{"n_mels": 40, "encoder_depths": [4, 4, 4], "encoder_stem": "single", "decoder_parallel_block": false, "nesterov": true, "orthogonalizer": "newton_schulz_5", "lr_schedule": "cosine"}
Rows from block 2 of the audio encoder of a small audio captioner, named by matrix and row number. Rows with one number belong to one channel. Each number is 50 + 15 x the weight over its row's rms, rounded and kept within 0 to 99. All counts start at 0.
After each channel's rows are labels from the 100 clips, of 14848, where the channel reaches its highest value: "loudest" is the band of the loudest frequency at the time of the peak; "responds to" is what is common among them. Only what is clearly more common there than usual is listed. The data: notes from a synthesiser with random patches.
# convs1: first pointwise conv (encoder.blocks.2.convs.1.weight, 128x128x1), inputs 64-95
# convs3: second pointwise conv (encoder.blocks.2.convs.3.weight, 128x128x1, transposed), outputs 64-95

convs1.59:38 36 44 91 31 35 48 48 35 58 65 43 71 39 59 52 67 50 56 59 27 60 39 57 60 77 50 37 70 33 31 50
convs3.59:41 44 32 16 45 01 48 33 41 50 25 90 40 65 54 55 69 53 47 86 56 59 41 21 58 27 33 52 50 60 45 33
loudest: 250 to 500 Hz
responds to: bass register; inharmonic FM

convs1.58:52 57 82 33 50 42 49 44 61 62 36 52 19 68 85 46 46 37 52 48 44 31 63 62 25 49 53 38 46 77 57 58
convs3.58:56 42 52 36 51 44 35 58 44 79 55 44 32 34 30 59 66 69 49 49 45 77 68 32 38 31 51 11 61 30 42 27
loudest: 250 to 500 Hz
responds to: pluck; bass register

convs1.19:61 57 79 83 52 56 62 59 52 11 75 32 36 46 43 56 56 59 99 29 38 61 52 36 66 59 62 48 48 69 28 43
convs3.19:53 42 91 56 38 53 37 35 60 44 48 41 55 65 65 55 69 66 23 23 67 62 36 27 40 60 45 56 24 61 81 60
loudest: 500 to 1000 Hz
responds to: pluck; square

convs1.120:44 31 89 31 44 39 38 21 61 59 51 68 50 66 46 48 68 09 31 61 62 73 28 62 60 43 82 29 57 78 50 31
convs3.120:66 66 58 20 38 45 55 36 51 33 18 53 49 55 62 55 81 34 53 50 42 47 36 82 45 61 32 42 46 31 54 69
loudest: 2000 to 4000 Hz; 1000 to 2000 Hz
responds to: resonance; glide; high-pass; oscillator: harmonic FM

convs1.45:99 34 48 64 58 51 29 57 66 48 30 21 45 24 56 40 53 51 61 54 54 52 22 53 31 59 50 48 58 51 73 51
convs3.45:49 51 43 64 60 64 46 38 18 44 56 26 54 53 52 70 39 78 29 37 57 60 51 49 52 54 21 75 44 35 63 51
loudest: 500 to 1000 Hz; 1000 to 2000 Hz
responds to: glide; pluck

convs1.90:55 44 43 72 71 62 60 25 28 38 25 42 61 49 68 61 61 64 41 57 74 80 53 50 49 36 29 46 43 29 32 60
convs3.90:41 48 38 43 37 62 37 47 46 29 32 63 22 28 33 25 52 93 63 42 41 46 55 54 27 22 38 45 37 52 60 43
loudest: 2000 to 4000 Hz
responds to: pluck; high-pass

convs1.36:49 58 71 26 58 46 65 48 47 53 44 36 21 35 59 46 69 60 41 52 33 41 37 60 53 44 58 66 54 73 75 46
convs3.36:52 50 50 30 39 43 62 63 70 55 11 59 29 55 33 39 56 37 71 52 66 74 55 44 62 71 48 30 55 43 44 81
loudest: 500 to 1000 Hz; 1000 to 2000 Hz
responds to: glide; pluck

convs1.38:54 58 32 53 52 52 79 62 60 42 46 50 39 60 52 42 50 83 44 58 34 99 49 46 56 56 72 57 55 36 31 28
convs3.38:69 61 82 28 43 53 59 56 52 53 39 52 10 52 57 30 62 48 77 56 56 36 38 54 65 54 54 54 44 69 78 39
loudest: 2000 to 4000 Hz
responds to: swell; high-pass

convs1.114:55 35 42 42 52 67 40 44 50 71 52 47 67 58 48 75 53 36 37 47 43 76 67 44 48 47 40 29 52 22 62 61
convs3.114:47 48 59 61 57 45 54 33 47 48 41 66 56 42 65 70 52 31 53 50 63 60 22 50 46 37 51 21 50 32 52 23
loudest: 2000 to 4000 Hz
responds to: high-pass; detuned saws

convs1.33:60 41 57 54 59 61 54 00 31 71 37 46 70 38 45 55 68 62 45 20 61 53 50 60 68 57 70 56 52 52 56 36
convs3.33:69 56 37 53 73 47 73 45 28 33 45 58 50 45 72 33 52 70 49 73 81 55 64 65 54 44 75 72 44 60 50 23
loudest: 2000 to 4000 Hz
responds to: pluck; harmonic FM

convs1.35:35 31 54 60 47 99 55 42 53 56 21 17 31 37 60 41 69 41 48 45 37 49 54 36 59 47 27 42 99 52 46 52
convs3.35:67 69 40 29 99 99 49 69 44 54 69 00 71 36 49 55 52 31 47 41 62 63 56 47 67 38 70 48 00 48 55 43
loudest: 250 to 500 Hz
responds to: pluck; detuned saws

convs1.86:43 46 63 37 38 44 58 47 57 43 49 58 54 58 60 54 53 48 61 26 45 57 35 43 56 54 47 84 48 51 43 64
convs3.86:73 36 41 45 45 47 61 39 61 50 36 69 49 49 47 81 57 72 45 64 72 56 74 60 54 60 38 11 63 26 47 65
loudest: 500 to 1000 Hz
responds to: pluck; notch

convs1.24:48 43 33 38 47 59 60 51 26 74 59 70 48 51 62 45 45 65 53 49 61 59 50 51 32 65 48 57 37 46 49 42
convs3.24:64 71 29 26 43 39 52 86 39 50 60 41 34 41 37 49 51 59 54 33 73 57 32 45 55 51 56 78 50 49 23 54
loudest: 2000 to 4000 Hz
responds to: glide; pluck